A small segmentation model, trained from scratch: 5100 steps, held-out accuracy 85%.
Rows from block 9 of a small segmentation model, named by matrix and row number. Rows with one number within an expert belong to one neuron, the router's apart. Each number is 500 + 50 x the weight over its row's rms, rounded and kept within 0 to 999. All counts start at 0. Numbers have three digits each.
Before each expert's rows are labels from the 100 images, of 14976, where the router gives the expert most weight on average: "strongest on" is what is common among them; "patch colour" is the nearest of a few named colours to the mean colour under the peak. Only what is clearly more common there than usual is listed. The data: simulated fluorescence microscopy of cells.
# router: router (model.blocks.9.mlp.router.weight, 8x192), inputs 64-127
# up: expert up (model.blocks.9.mlp.up, 8x192x192), inputs 64-127
# down: expert down (model.blocks.9.mlp.down, 8x192x192, transposed), outputs 64-127

# expert 3
strongest on: membrane rim; out of focus; crowded; cells: ten or more
patch colour: brown
router.3:487513515463443460492426436459444504459464457501531427461580461478454457581527456516489516558497525504466438434497459622519525487617501538533505416580534476467516448387540446459561508526458546
up.17:307517489535478526466491481490420434513495590496483431501584550476514505515512441444542533523484444516461520411543554562627398380549505493496496498519595463462499388547508498453495520596383439
down.17:571572502442519469565502582547591567557498454496503495503443494499614506434504562521504511430448631480538519573442562500387504618540399522515484604492505659514478521615480453520464497492493500
up.18:447507549509473508416492433541481405547579575549570492500488515446419491484453405487564474512494497532540488473470480528565443529529453537487412446492516542515487456456526495506475474518465434
down.18:531502484489553383555502478551526566536555502494391542542558457439580500581645592512549484530456578460434501537452455501476514495524437669404508585422506527354494471493473470473421501496564434
up.19:602477503498481588516469655427517497526466501497550479499487529429520500454505659501508588484500518489522474549417499524503510516618522501549598501561594491453539463505554505500496498498509502
down.19:500430525500458493500500493438552501500495616496493620484515488451448571560500508495372554494497500506438529541454545436516480499532493501450501497473479484532445505584485490514542504500570514
up.20:548388413496389470461547401478450590575477424517515528489474511539469541422459482574504490503515524434589538465467412484456557491529449496523499429401456530452471641561494503484528382551503471
down.20:473471496502534578480501492476456437467485612487454468454532562505453467553526564483499508527510508638403532431465518479494485372485566488497597509484519479493473480454524500441476493502505489
up.21:351498513515506517509490453460327369498523514566494450501541521438454490541446458452509543511500460593480487424452531563594437398578530474479545509465524427470514410406530517433506473542389431
down.21:524517426458543489527524543529531565570563491466494572490491452507611513449550600496517469442471532444492495515439570515498503634519426554530471626524469617503513509580436486522427480479525525
up.22:450504487513472563491509471521553485540485508443413569501412519496494557458391555555474384482620446486510483510461551473396468493553493489506489497519526536557494470524519500496508505465469501
down.22:449456607507498410489478380405543496447484497433464503449566497498577523486513627510536558500478497480505472559462513472564457500517640569492507527483447513461489402503513496523514504457516525
up.23:350471505508491531465474450479338369525501513571499476524508499467425483502453403468449552517482464519474479418476510567570407444563532460460496495523540445477536485458499520469512462521363383
down.23:527516471471528491555496549594561610514583489454448580498459487472627507450518610516513458487469519459494520541478601495473519562530456558518500532504482590430515500550488467501459494498518542
up.24:416451507509488494506466499441411426502497502505560494500589495472486508490479490577529511573496489490314501371475559502593464511498490501482475506503539411502501531464511508439544502585439406
down.24:477499500555504541549464510651504497501610414530509563411439507389483501449499557572535489444502500463497475544393541480485417457458400536483449613525431513545512522512511559496513492417499498
up.25:392484537518537534500514487480496327411462559487544500500585516498495580504472459452511499490495443588477458431497613545600442463475508498535488574532511437496502485559495547490489503522489500
down.25:589498500498478498515526624471636531502498490433609509549556460501526452517584525499498573453521523506503534520502499490483550482497499521486602508620497600527402507527497495537465521538501399
up.26:447471517513502502319508542502512578476482522520539444511583461568435489464531499482552592491517458482512586594516505467502480417307501449502397490421378541452542443502501573509523520518644568
down.26:476501553502497506504456483568501452443507501464620502473545441505487497517501393510433546542499496438581587529399461504476590518500512488500518454509627413519434503470569501506454499466385477
up.27:380471517554503513406516606500436472487520601531506583522593479527376512488482501471567505453564450520501545568525467533579436516400462510449440532494504463469514457477500546513503483556466542
down.27:526519519505562512593494479448590477563589505477465479533560451481529511490555542464448527522490537362607533479432434550495491492452486527429528517388512499454520526456473499574456512423399488
up.28:543477480532455470535524531488472650486530533418512501505481577461444553452427546683464552409540495557502508533504457417542505488526493475481559502502530554490548491483527477600452494468537577
down.28:485489505423527492502522514538488444518541610488522549453515578482410521638384578519473506604581484441456484554510477553524521428515516488554553495512448413580529526396553518581520442595452487
up.29:463501446555515570602549620497510420475598448507492498512511516472502504526503555508548512439511496487499437482500672458517547498527526489467520529496565483541590482503529502499502501475567400
down.29:500499458552425509484446438485501391507488462554451454432527500497502387502479519492503601409461499458603473488424625478495475615501550542498502591522501387450466500501448540500564416500583557
up.30:492367523553520505407640582508510501531500597608499499532483549549460527486433554496495488521503498510383515497491470440459497419464533549385585478441467481504500616523452530499502501485634507
down.30:408500530531500489361385530558546500469470573499511658395547502501499485534496515490460501546538423520515540419497548512576491506508505518523475423475496477543506532500557480500483395447464560
up.31:532527442503500430581583544494508395511553503493493422437450563480501416450568535533468478484510514476499503522492495437530486557506506456604497501414415571504547481480523500543555512480509532
down.31:500490477500500434506504478492372595494486500618515548505551490604506500474568349523538502503496453398528599396504463492482495453512494533533554531615473399512509535478447545500571540561506481
up.32:550495494472436387495478557599471613542535520443484592503483502498507533488635572529468484464500507473498477441491505511462510468530496658499480459444537428516573438510517499496502490426441495
down.32:577474503603417562481569500509491577504522480501441527527489579497437498500483502393603542582500531499545522450534490405497421359465523499495504577491559440489499492500530500622524382500530489
up.33:500475480546521532454602576570562354591590518590504492497499541502580522476502493593493481486503501550637483535474468382469555510450491505498493578398495500505509489489527506496507542502503493
down.33:415497509505481483391541406533490495412458550579500501553546517568513513530528547521512548543470550572494507501470526551461486511598506481522465508553443363392451502476501431407499451499473471
up.34:595528515479456507527516526504592624457531354448540500505487480517490463494524512507675584459510594493449587649498525500460536499519504500506475491565460500517504513487425466536480494527566640
down.34:383478631550504500485580492513520472542374543486512449484526510477498519580546422486424489525523470559472543555529468488501461474456603424512497447513517481567549516469504501545552404518539507
up.35:471520506449422477467480437463452475571468444510478394491529473419582513511528498416520470522460508516367547438547548601656524495557500548514477499557563531465449418525401468425443498500413445
down.35:535564586476477519527519494441616546600463469409500561499471422517576487495494512518445539469392553494531517614476498425443491531537440526500479483502597511479499510574441427616424521449498543
up.36:397533452496463487364492424497528455617472513486525378500577454508592473491499475423552461502503502504447578420547554591632525461415502496469472498500565391462475490525468475458485503527470471
down.36:500628531455504495552499524451573505499501494541500427566468430598505425480494453472499502490550616521538554529437490476415546514499473581529500501566550548499545604568449469507367572454573496
up.37:524484493480539446490659576503392561433634513506494607528519517549509456461548510588466530410491547490504473529547532357502486442452473441490480565540486455511486501484506477491508536448530573
down.37:496510445579484523441493413458510572448488395547430509541435564496520504443520497491615578513493471497537506511497409552504514465545554492505542495483505389502501500500406501521561514512486546
up.38:601500491490477516608449626474517421490479399477542467476367508532432437499480609508546465460484507498437431519363583530515549411575515492501523470512479500511558481486501476498502467555499539
down.38:408510519560487445404561473347613510506497523443590514520538454524573468539496502447505500485553457554386508568510510488453500404464479445511491507477416513510484493490508449641572511486515576
up.39:602623422477491531571538612504670598497529447511586476500508440475437475502511581544514538500547580500534496582490478401500435600460521499460553498425442496507516430443514437512465513426588554
down.39:396500508502582523430460523513499527484503634473598520525487506549400566615381418507537493526547499500518484536462439498461431533483509476479446529526554464589474524463502600506510487522493494
up.40:452499523538498501435449586468483515468536555447487543458609492500422605499474465457616591492510493613490644491514529516569471410340499494483519499495499332556451486540556507500470518563512463
down.40:499501564389435475498442494558500514651502501498655504518498495502486501492502492532485494512496515420514522509525495502361466558474427509485501437576464503630463519541498486462505493487499498
up.41:483501500554521465495586451500435460403517514498471529500500467476559447445567351445467525503461500439565502502588504435562399501460498484579475538501572471485500388584499390500483500480475502
down.41:483558499443503606531513510530495550490439471459491473506502581482579459505501516499450521479503511487574499623552497466438506394501698499497501571452479406547440548480544602557538493500389538
up.42:338420574501502487485508480420467428566458555557535491498496484555480498537490476476496567483459485510421487390527593552622518489519565500550488548568512450535493595560452496499497500505464404
down.42:563497533516522480494462535496633489481507364504499500551490488409620464397495582495645564463480498487545512551510459508497482535470396505522503537420496551494497471609498505485503508505521537
up.43:525495556466502458523484507502569491535570455519427406487448462506594511479533637564426476487498502447438495562492634419505600496497472578490511562535493466410480453547479473535487464453627487
down.43:377500576502457505401636500439479425526430547497426526444507529590472466488447433489431542465482468536531545545498394398454455456474533494509444465557599485410471516546443509525531498491478544
up.44:466558522499504556468508470498490453563470461508517669515424529487248417523435392497457519484469497496559485520482492467579374506575575489510461498465369480516518599532494517482502495471459449
down.44:475569503538553469560406507494486505472560496530660530566584549486635521540454520457626491496472585532516477497419563510411623534519449527513566545494444567379437461510496534501494502472512497
up.45:455597456496490507510500500471492462496483495526489471402614546418527501452509499506501524492469435527474559508512590511547515496504451501440502630505482503581524428510500553457499442529622482
down.45:500501501481444554487507498503503500469525502500503394489491482499493502512535433425554406428503491506525496555480491538483568498511525542500499474513482542568639564481529627498481498600506547
up.46:441510504619499519462513397496389467612499530499544535497494508496461492480469404403415500513545524503525464431579489499571358485527490433520486553546525464503508489573523498423514489497425433
down.46:503499461562502468535496505645510490488439364401487517647425528457452483502501577542523497516482604493510444498497572525480490543513423512497647587490444495423537510463498464497514527502560472
up.47:499497455493478570384553590500442511516504496485559547531604539498483508461531384584463504470481542409510600532568553491520512511480416490508493500574565548490523487473503473516541518425380477
down.47:551503511501492489548498499564550461440571517505459472485494412490379565427530514454520509486504471486338387533505518577515442466557531526509527479433456465418490503493520539502497574540532455

# expert 6
strongest on: crowded; cells: ten or more; long thin cells
patch colour: brown
router.6:488566580569548579530567465538489454556501485461416459479351526633497518564549522473511518512425524575495479532484450495463500500511440457564436540510559432444566463504467471507482579430530525
up.17:464481480510425541501463542472446547538478547484513541539500533519481560468527479554461485465501448490414579450501489455471643477414514506497378469400512509490499530517511502573502493520505520
down.17:445501555464594516486586493498475510578577565505552457491422440515489459478499530470613489496461535500514452502394505460497476437547550495500505501364576432509521464566488495502491547479503551
up.18:556499505458441560512422525449494484442481413499511495483500491431404457448516476590467516418490503505556415491500501521546515537543608518488548556503586547473524503412456539475495489620578497
down.18:446483421518521453477485493501417466430505572558378501537447580553451527530448512484505576436575504546571498439557421472406519458466572471377583514506465473442473562462507548441606459534445484
up.19:484510507437504519513516484407495507455485617549498505485479458619494409519556464426527452415488484523305506500508482518636466452522496377519495555503500482530503478459543503532528502497465554
down.19:552497523499501514467422522500484459545523506500435506435532420524497483573491437570499577497483469505512473496526379460332473583496468513490534460496471501495494528477499486484503526458491507
up.20:427531505497471424502514535499400514534505504588505480497449542616493508555514501503507493484479487510257580497532455509565532365487495452502506535502520494557500498416489496527537498559505545
down.20:548486546517597480495409494511451505533540508526495416470569499576498480579517461564495516455467519484558540500516480437384401561493449516488454491500502509517526547467478454506539501489495545
up.21:475475500517594550483523558501414543496537504574476426500548502496505470514500500501450499501457486628482503499570627476589521510461502517498592506463499600505630447420540444451499581485502443
down.21:525447488303562495510496404549502499562480608414560496501465516500511522548543500546461539460499408545508335573508477413516474567469644485511513375486507459495444538502463501459500495481511524
up.22:439468500504543501515519517497632483510617515501488484492441501462488498518487426501413500517528460588451456451504523459476507444551574496530573494435485509475500501301515530578462521398513358
down.22:501509425496444495490533492543467607481452510500483492499654494509537482444501445471446504504500507468489519445510457472468520554536475523581531511577530486486480468537414443489594551539513535
up.23:440508560499525428493465457523546425432440494540491386532501468491512496527512534427568496516520479529625429467465441389441448513443533519500536469406460470412444607502548562505494506492472509
down.23:502511538494507549566546452508518529498497493488491539453466487458506464485481608637482482527464583490412480525457556550634491519572503460579450540586517383501503401593457467486529501486464372
up.24:392512499501470421500509480384465583499499522475532494502539530495502476524510507522500506648486500545496484471483433469475546429502514676507499443509397443491457527487550494481506539501506341
down.24:521499546430507479585524434513499499500478523499497547474454515441573497422500501431498490536500500661489501525500532479504496578421524499631485677525500488509498570511474320367402514501500567
up.25:437519503462539447526399492501535456497497451502498312583541437494505476468502628365536515447525503530545492508438463490527352527508518528501496582550468533477547478502510577500501571512519528
down.25:505581499442459503540556402476508474539611496497460570501579499476358501515417508561460446536418434494587499341518471608482514528506447498500500499503501511478545501500500466499493499430495547
up.26:442521568498560506529455500534476398541503558529420556520505515497540425576508498600501405441520494461482503530509531465520500509509499504530503497427470549539480366503527527481507498496571383
down.26:554495560487547512612569506486492586600464576536516437527494428499590525519558574403516496489551568507375481357520543490495522528484509475493509498551515487591478555501410499497517548499581527
up.27:569500507492480477474494506528530456507464468462513408504493492512512470554522581470506477518493543500535460424424478524527568594508567487488536478402568484480548591509446482399442485488497426
down.27:465495403595523613484509496586522584505503544481463544489476476542519494538451501548480480507513582489425523485456458485512510497553522383583470489496546567523539470504466488548438484532509499
up.28:384496458569519490503531503533492505538606467650492481490537514484500470520502478546500406516525427539491503473555586400519481567449519501529473500444463530451495346437593659513414499480553432
down.28:660511547496506576484458498554556559500408514540447464492503510488528504583500500498405501535416552438434461519579517508575590526517661507532507444526468481560539535520443362459463541496518537
up.29:413497538526526570423504601512480505499501512524393496588503580495519499498446629526492494455427553449469485536381500426572497418501500493476465650460525489501500439554486531513565530508484502
down.29:534499547490454473488520476625502501515502571547533484511406447675460503651518436488528506540502509509512480534423446488464510490498509385489513502467453424452500473503473497505501525504502582
up.30:584484496418500550484434596516493513501387390524500585499510473506490538492497518508505605437485604495587529525456532550427520510472480508520540543505502507503478412501426478482512517497511508
down.30:498456442503494510492511561432586460524546508589509510479498388483495477510451448497498450433524438503552369399496617435448509533500539510406497463476495573468502500466502560492516603462535484
up.31:484526438494445492400516480491534530524502506487597382592607428480520480482500486457472502529521533420515480503524501541476542603506594495501548515491480442459503485486501529517418544489541490
down.31:499432462498607544477484510495521439412505496472479506453437523499456574484450515562431473530503504545495475477455455505526480460495516488662465398556493431524505515438473474468493470469527500
up.32:426500509604378486500547491514500572503499542499530504500451497518489478584459474470491522493550458563526559496515488332566502354500544482501498447498500473495500506365534530573425537494505477
down.32:540500531342468492579416500519496464494489480495493494530614490490522524408553503574508479487465596433542530467491539500473450524499478535483513543495454625397485483500498489477424571496561481
up.33:451594494519419465498569603501499509502437561526496570461441526578475376380449434432516498447549497512450579481370450489501508473505487441438473519495537435551528418557517500473537493525482589
down.33:505463498499343507520486492505447462465501500545629529499557524436462501536481580544577451481500500513556499497434475524390502491500349596241496526545496496507460468376502498596443487500490594
up.34:381474498569500501508472534508446502523501509484382565492451641501481514502416475700569405491495453460501450525497555453431501536476484550499463500409496531547516488448552518497498499520547483
down.34:537500547413523446520500487476492600504481502511509410576574608544502518572499510319529494514493590516413427500451440515507494507491500442463553591462540462598510556584503566484436454493511526
up.35:518514500470483508504587530580499534455376545528491444505493416487498534473501498381580502412396509493598490546493610482468481568547545652454563504550477491512565583502495503550498481481496408
down.35:418501504502497570499504489432543413508456427435396594446424474403501389567535504521460582498521467449486556648446615506589503523367502416471506498430509552493497545572512571501502502455503503
up.36:446487499437447524496476530477491443477470387472475502604546521480406399398565527531468556456470466473530443501510500533543538491607598505500525618507528537504488499507499561500473495555562488
down.36:421475516500578512474505380468471545498500575556461488568430567556476514609518509485520571468520490516495475534487417486508508472492516412491508527506498390454484551468488517448533401543508462
up.37:527498500478500436552495501457579513500500433500511502533541475475517634529520577472398501472528501427464503494527472624534581532502516558480503431528457434503532531501474493500465498519493542
down.37:500497498525474510498595469505517500513520598550390519475621588504469498486500564499497499456503498516486494629505352682495516496384494499508604504443501587547501493498617538575487490430478504
up.38:512507500430534559461498569486471596375460479503426486519501499498492404578530685426620499499479529468530504398468495558523507501437504474501500551502504498471492599508486482493491502525418496
down.38:499503579516460510511484474526504500497499487469506501607490431492435567497469495626379534484500462503488564510569509504525500407522672449440550500527533439501529464501514500588518578440502396
up.39:585493469511479499426593526467508556518500536528507505449530455466501534358496513482458528500590548472557522481575526483467540489437557500466530477498478495456517564529512495530501515511596499
down.39:609494488456497430514499507549470492491501575492419554458523460499560453567527641522451355442533518544504482534415460549529468473538499585537412468501501564474536547465457497429495430481522519
up.40:495501616494522536437552491529425524500490486501491447511536481505490518484574543515588478514491552479480572463482439548436472521615478533476511490595461423505432467654445504466447507512524531
down.40:426537500558520501619545589458515509626540489511491529490455502534439526533522496478503491557605478518511523624496620514495439443495479508518517489403520516520525487487458563516414494534467474
up.41:429476468519436462488492492466529456518460389510542431577576450530417579551447542365621516494578492457583505467511496547478489378478485499446541549552517506486479511526508490517525463483539516
down.41:492504510516469525546536573470494510536499485517560492416481529498465538553530432612500466602501515465431567507469480573597419542526459473636403494574584379565600473523504518514455544460445432
up.42:549501506496498447498580495457558469502519461546502485483570452455501482472502517444485566508588539457538462436478593520499529470437550497432531449561500526521450428498474496535507434481561491
down.42:508499500434525459530528599507463584542526548470479483563459503601432432576550543442480416384518551498433438495424435544531514553551395502514527507559504498506492529537398442494419370467408578
up.43:308424552549620513504523535479489518484528644499468440478512449410543543535475549459511546495520431525585367426518497402512384416517546501502518485507501502518501528501534501533500500510489497
down.43:503505587470418477590480422508527481491536457410489536565436533569548412459498563537437477612530506471491583602498519515401590503551322505502466543551499504403469366503497495494437549443457486
up.44:564517438470371505443495496435486520557486536496538415492515448500458473487546506485677495514544571464508534396494499529505535416445535526481514493442516517502471602526511504486491553508519478
down.44:539483519512571619525541445513520496510513468496501442499483479465476506532472620568488492521512506515462508505480502665539500451490464409511496453489492435511538546490502583575498505514389474
up.45:488501487494556501577557466511498516517501490523538392509539488449518482498616599518539463501495563455440483466507572552576458515458607537491494626506570451458504412477496538464474500533525367
down.45:587475522530507589495479495494514518489474462519491493447490514504431493622379500461504543643482484472422462508540567502373522399416561395500510459518579412559500556461521501528537543502536493
up.46:499528464500482503357395503496483502501528502470498467503573473528575503385438501483489464500428463500515508483630497478520560459497331481282511411487511501595455510448499463520427490500550525
down.46:500490424617427452498434501488558482502524502500486432508506426464546546497447497509503496404506462507490500450451512523500500472500545535499488443558545452497513509541500551440500565548500564
up.47:450525530531449521570597497422501593599485375489504560507402502652492516563383488548499508503463519517472590462576509402523521417404442535500500403538504511516500408469545499502501510500539462
down.47:498433499364536498554405490514471484550567579562492467591486508508471504472507500442504483555505495500557499350441518515476495548439443502466504507499490535564492521503499501440431479389573565

# expert 0
strongest on: crowded; cells: ten or more
patch colour: blue
router.0:583534513444414429500538455474558596536456483430562509560528539555499496447507573421484458537452599490449637531519494563436536547495482497511515503511457495557466521538422422513438466510539564
up.17:526468443533501479608543435556495489487496397481511438431468494497453479477486507586509590510545499446480471439467595448603451519479575490470505490480598446490534516515544500441504506492541451
down.17:490533472521491433469503500449494505557541519527502617530500499510594446469533463537403507440479453470515511546517490505513522523515466600506478521461413551404534451508470552514528552386487469
up.18:475497454496522465487373536500471435588521520494511475467521471516417492304516478527513490552492499462520354454538429499477562400428486512484527541461595387484497514522442530506499424486488374
down.18:546526494499499489471503494481470453444465493559517404478449480489557539434474552370609519475495543525440536437492528515511509489518521503463499509496378484475491485598466471463540579521490563
up.19:565506576558548576534559473499508524548609639547537487522466441462488532496539509469541508508499491551552571522490490507543484503472533470499503543327520446502525405461498468559515459570453512
down.19:464427484500507505472499540467476458481540500498466591499460509528484505522504519497478418443514476476501569350389446455499541512507612443462550392520459631484499541495503499560528383494499554
up.20:545485492500540515574445435475454482500482473499473494439509478411462500534512629556447489529513499487480469440544446547505512542531607481486514516343572499448544521486495555473503499536459400
down.20:598528544485439497501448487529582538501467436402441473503422497508466464414525435426524515475466519509494568516571538457448444515526466503463520465541513535501501499582449505532441497441475560
up.21:475499452504469553492543489458500500554471456542486431366510568385517514447421577415535585567502496511534460472541504514474504563484537367480638501499497512457497453496423564506502515577507580
down.21:598516552498485512490467445495500376479466533484454518503554558495489473517415415511511557682486518441519526559462501537508437533481427519438526491482501566526586504507457581477479506546485444
up.22:471511534494445464491518465517538512589484587505570412431515435509439438561509464482569407554500503406500400420534411622504421581502558467526485499499492468554502526513490510497497488573466508
down.22:570490494495471556435401536417526544460385482508494528454430446516463547491491539489557534422510499516383529504513591444497496482501527499462548501500395394493443527485477509488495496501494506
up.23:518463503523496509507476520473522496521463425449500500528464419384503434371509514582511558458470553495461464507528518522468458511465540456517481511460447592504555462496504513552575527519493399
down.23:484446536507485407484492470530488514445501474507454556513537497528526530592498576430544480513483551443526496431449529499518488447497509505481530482519478549483452396495484445524504455516611544
up.24:437468508566518552474477402461436518531499598510521514446472580490459458574466470476472496523505376601488460479535480520495441540521577415566503469421538464522532411445563604432596491522538442
down.24:526486501492495507537522524508507386500505353481534482459503495493533393378569508550510491471463533448683424543409505488582344585499412536509429559535516582492517486587481491503497480512419609
up.25:559501518500496522456480487426505502499441542509476571474598485509523509538446513498505551551511459503521468543519489586592462599445516499527377481427464561429534430419485527530502517515499517
down.25:513505490485499466466498501541548492454475459507506539484463488458404432493413518493537512456491484386548568534520514454521448481523446487491601502585469525530431499496515498494509501499459513
up.26:410447500519447453457474503487499443469502531431500527463535493600486492455512504491577435414486500454449520507574440471484562478514562517499505482586512412499468548525508418410499469510502521
down.26:504501501493572524513485499430489487500403499535519510515511493498500461503545581557502443532500526494418503508526516482545519505514546487515432532485468448478498581462585500525489532503501498
up.27:475487466529513544435470573527457540501560460641489503500456489516491498478494499462538473461525489564372452416504529505485504484539502497396500497541444512536486360527496547454650469521508421
down.27:485392517558489466491470449458477451486531499529499641496453518455491450478498521520521512480435495423511488455485516527495492499492460504452569500430408506541497500518528590546640515506499470
up.28:468454431474498463527478536503498515522523423492428499486655483547500523437555535677465430433530491426496510471457612384520432485551491505476441599528484418536543612495502564510447463481523586
down.28:508499510511413506575404455579517513496473519485507550488377479458448428535536515514415555498522499581536537563524491506509542445512490494473531472555553488441533553498516510536516536487492345
up.29:512499450533490449447505599487477446446515500483474562519479600551509457556522576535475454464615524491547411472542432531457568390410495492479562479513513465354508549499528534449522493539492563
down.29:531516520377520500499479480533510504516483557496592475538475459443500499388532477502582463504516571434445501508494517422550405520527463500542450549552501451671543482530361369504330506524434541
up.30:514431465505481404474510500499506546499500445435498420502505568530469508502495515498494484503515366547506504577512437499361321501506403490621491522548500561524616543416585534480471499435457490
down.30:498434582518500472499472564529534500546498650500526533381450510515479478500497442504498594563508498500509500431426555496499526589534483442530516557535497500524538527501473433503507503542513479
up.31:504427505496567492541429490584439491513557412487500500569561472457511517518501384510471398390435521514501499493523507502483512496484496517496501505513530549452495488504498389570498493530482400
down.31:388458491500474546501564491524503428487532500519512502500523501408500456535460507507653536482498501496486415509488494627505507497473540455387499470443492517399502576499543632504503491426510504
up.32:483496488501447512494481473474489499570498501576431512479521567488506476612505503578494517467505491594416409363513469484351585445478687534484510508434519613486465521491502507500513554508549522
down.32:582522525510399571589461505408552623527491511461550408494512490497448452490516481286549488494560554459505617599492485514569422536471407483499432487507533592558499527587461508545475463494451559
up.33:511476365514536494447554540553460504463499614531474526500489513419440576458456552489549489499605497533548527439557509533539474431466458482441616524502396392496482418505560462496547501507513588
down.33:532511540402468463486493514448500468455527473510502462491533447465524447421569475571500507427502570441533394464464501433601505559542548614468461605533513622451557508541419503530429473479486500
up.34:486503563502398532496420529466485508490419544602485478468580400502559504468482444480551533422431368624490459450470517454657386622441517491539526528469501589540500502499463508507504465503499488
down.34:561374511564486440530427468384610453499498415499434568521491516500487433533478488569469555505473534417546584508500568496519570392591487397476515509508500640514547570564516503501577492496473438
up.35:534514552487511454511555501500515497506526425614497565512349627472406482418501568469602428496561576477501462566363497548463523527484451510405565496490499505504546485551458487498504460472452499
down.35:501536534421500558534490472501517556638471470478551464496506451562524543516522478459445454516460641460477462491502519518511441550555501496515446509520583419533505604492358377553312502490463539
up.36:545480458499513497552526424586476507429502434528462460472496478500469436480518567590475506529531524457490520462444584495609469519508507522506486481433550456513540509483545493400512516514545483
down.36:485538500482445435477462498489456486542503527450423645537449515510558418449525410578323505460452521518542517630505479469605441553554468536534405537500541540401518465561460504516483500423476502
up.37:441498481556453502466553479400491472488501410444495459410479527422502505569497490495497519507478497564594451491553475521449454502504550481557482434475572541445509557423531515496520566521523499
down.37:540499508445476490471470573437561458515506351500551509592614532493546490503475496501529506527504501444597528529551464559571499555469367529542478501486489575568525432548516511486514532478442503
up.38:491434478571535520501466439545429494474521544553454498458458531487554474580450514484490503545505435550584479452500413533470504542508459486449490438463479470481495471504512549405693508547474448
down.38:441385461538611508508510501548400411515568506589502566478484582501484495482459496516536497498602398490566507504485542564501418519495489482455549503488507461521530447419561552439659499543501445
up.39:557508523601505483555497531529501476487512526550396561505563469512526583461516493528504480460509423488480475498472421436512459465464482483484503612510510480571478551411464500567470450535497508
down.39:534501464500556517532381463498502480492541527497447497392455460495511500467501464515496511527476568489471561401491427431415743427557575539515523417434530509470477502475470500520557503518548414
up.40:450488498514471566500498481540478439547514524501475535443578468717437474407578532534505416416514537536483592497475472445573460489507413482500483547573488469538595492429540502522427498508521582
down.40:457534493512620462600460486536494483598446530458437461574560455474629496413546453541418448543497505546405478483501447472498539507515500497602460495492542446429473455618498501510473434475505440
up.41:477501506499501474502471503387471499490500710508573507506583479484468483540460531492499522501501500485342547492523498513597516422491556367434499496500493560465498373599436443549566453438517499
down.41:523508557458408563407523499466506497498318472492464494559499564547533601503499567492491485478552530550479583580374523388498514495554509585421504500483580432455494502501349502517456441527545524
up.42:486504485453445559488515473521483463518520363454493504537486594604513507394497505502558502466443503447513537556478618517415493534542408581514529535565457479498518513467483497493485506541540549
down.42:484491456470569542595444412519472461557459459489518509427525502460510569614493502543448492608485493510489461504408461485487528521487536452519553454513457415561550522419569523478525533511465372
up.43:575497485530521526467459513436492515500505475501423396509530439467502373329510499500474554566524522463524441461536401387474545435400578500428521498438558598412498543460545497500504485515472414
down.43:629573506496506528498518587527489466438531535533513499498465560476389533562535552476532509494496579514498481418459407528565551498457503539439517534387433494519504489526514508484456505490500479
up.44:484496535463426536455550510496496611519434555504440507405502492418493458575504498444512472523519498549495361421511521516468523471431694496489459470455493586503501472486501548512485508522535561
down.44:523499589525427499475504565506531512592436452472531450527622487489423545500500487485509498551502522368423571614508557513491521547533463504542443480467477545509507500588501459546453491517430490
up.45:597496482501521440568464551519493506471491385504482473486425537540501447622576491504575512445477486491602498489486508520377554545481475501380512520539543574533475513495479497455500477529556513
down.45:542465449499418523549511441360513520554488486490504436618524460549613498533405533491492555498461502463617473561463539559513396515510491468409482534491509506484557434450472521549503554498497491
up.46:498500415502455494499553490533575532550567411512502487501505502548493514493467490460524593478532501432514405558489514493295403542558384477491558527458535413516418482496493587492521584533510532
down.46:480500496543510510624503519445427491509484501552531508490515506508537497537478513556405481520505430502559364466421469483503455548603543559508534485468461501437545604492503592534506623430481501
up.47:482446423503559459527450551574538496554567465477473583501520435458564506474499568569462433451476418494438501516518550534569437508542524619444483514544470569495437443467505506466481383521516484
down.47:452466494542495553501474440532440449508495574566529479473454575533332490534492497541541596498520510467490439434546485527485493459489524475464523520431485362503534545438536578489594495520503440